Weights of a small image inpainting model: 10900 steps.
Rows from block 3 of a small image inpainting model, named by matrix and row number. Rows with one number belong to one channel. Each number is 500 + 40 x the weight over its row's rms, rounded and kept within 0 to 999. All counts start at 0. Numbers have three digits each.
After each channel's rows are labels from the 100 images, of 14976, where the channel reaches its highest value: "patch colour" is the nearest of a few named colours to the mean colour under the peak. Only what is clearly more common there than usual is listed. The data: abstract colour fields from 500 small random pattern networks.
# convs0: first 3x3 conv (model.blocks.3.convs.0.weight, 96x96x3x3, each kernel summed), inputs 0-47
# convs1: second 3x3 conv (model.blocks.3.convs.1.weight, 96x96x3x3, transposed, each kernel summed), outputs 0-47

convs0.91:503587482428545510455451503448479467506492543505481500481531438476543403369491403514469527480495474513498517483505528509517549513562553489495441
convs1.91:427447486537467508491570552470526566484490535546504551526483495498435401559537504490513498434511519509573529448527514538518485465443431514511551
patch colour: cyan

convs0.64:435459557390541537545522480489537449523443491510517431504480489513489522459484500473499509543477533512542524525516483462481512502497449493459520
convs1.64:553546407567443536434519490501452549514513517474470566550453492512502477562552517633505538512548512538431500486482517555522490501524516534538481
patch colour: pink

convs0.73:533503496510550565498498515461502485473460511493532487459449480510527431475516583544483535566483470452502501506521506460475502561505543574491441
convs1.73:487504523527520477444532519574504529567492474463560507536508509527502587520518392468506478513570528554504509532496483576533504481489502463533578
patch colour: cyan; pink

convs0.16:507450491527482493514432532502482505514505494523526464467483414468483473444498503533476487545499517457544457560455532592550538437528467477472438
convs1.16:494484530458483508518529540464503511582476429508511463472477499494501558590485545527529496496473474519511458469469497519495532464463504507423509
patch colour: blue

convs0.83:579490482488518450467498538457532587486507467490524482566467407530523500527480544494492576516525520456533452515496453566433481461472478508454395
convs1.83:394508491500501511508480454504506441512511550481481516470560589444505495496488435495454455547505491538482516449515586456508477505480481493597544
patch colour: cyan

convs0.65:501522493507523523516480440486555524428514434496461550485484497498539517492513478592505517517532487497505489499573487458511452482536414510358468
convs1.65:486456503488489451526525515551470549467444524489435467541522507524445510506508563463455503532466539520520474505454555438424473524427525445470478
patch colour: green

convs0.49:457514466457560556468678523555491468456461465466522529516470468505527524468452554554520486521497523476473508471551473570515485520496503526485459
convs1.49:580494525466485492501366465530507510580562485498468489506489495441550477502504480447507509504494513463471501502462553516495493497503469533486567
patch colour: purple

convs0.2:534461483523453559459485487539515458457422464480452512525536512536531523472475480480518517505552479448480437520485503489495493501423418474499462
convs1.2:487528505448551485523458491492479510470565511456469466406468488474467491512441536543463501450432454457486503478517446547471525486478593524521526
patch colour: yellow

convs0.77:528544441420519469483548539453507474453519479482508473496540464511548422407551502514474607446523527545499514494465511504509486447481487577429490
convs1.77:510440498459491544487515494538500495473466528455521517486388508599459562569485463514490485518474477434497524441443536499467465526491571464547521
patch colour: green

convs0.53:416449499474475605519491536446511523495477466518462485528535503524552503475562509522461543465496473482478457478522447481558504361414430501431505
convs1.53:653494519555510484483516398572511543499494500440528491519534512486502517501474529556510589547463511470501547474519497500450504609507528551545507
patch colour: green

convs0.14:482459513482517526479544501503489490470471509490461537523529462439492532405531448466472474525466542440531456474521519485581550547489450525538542
convs1.14:506440466533467457442480535476534530510439527429512452553499531540478438570501569573522540524553451538452513522477481525436508522580537498511494
patch colour: pink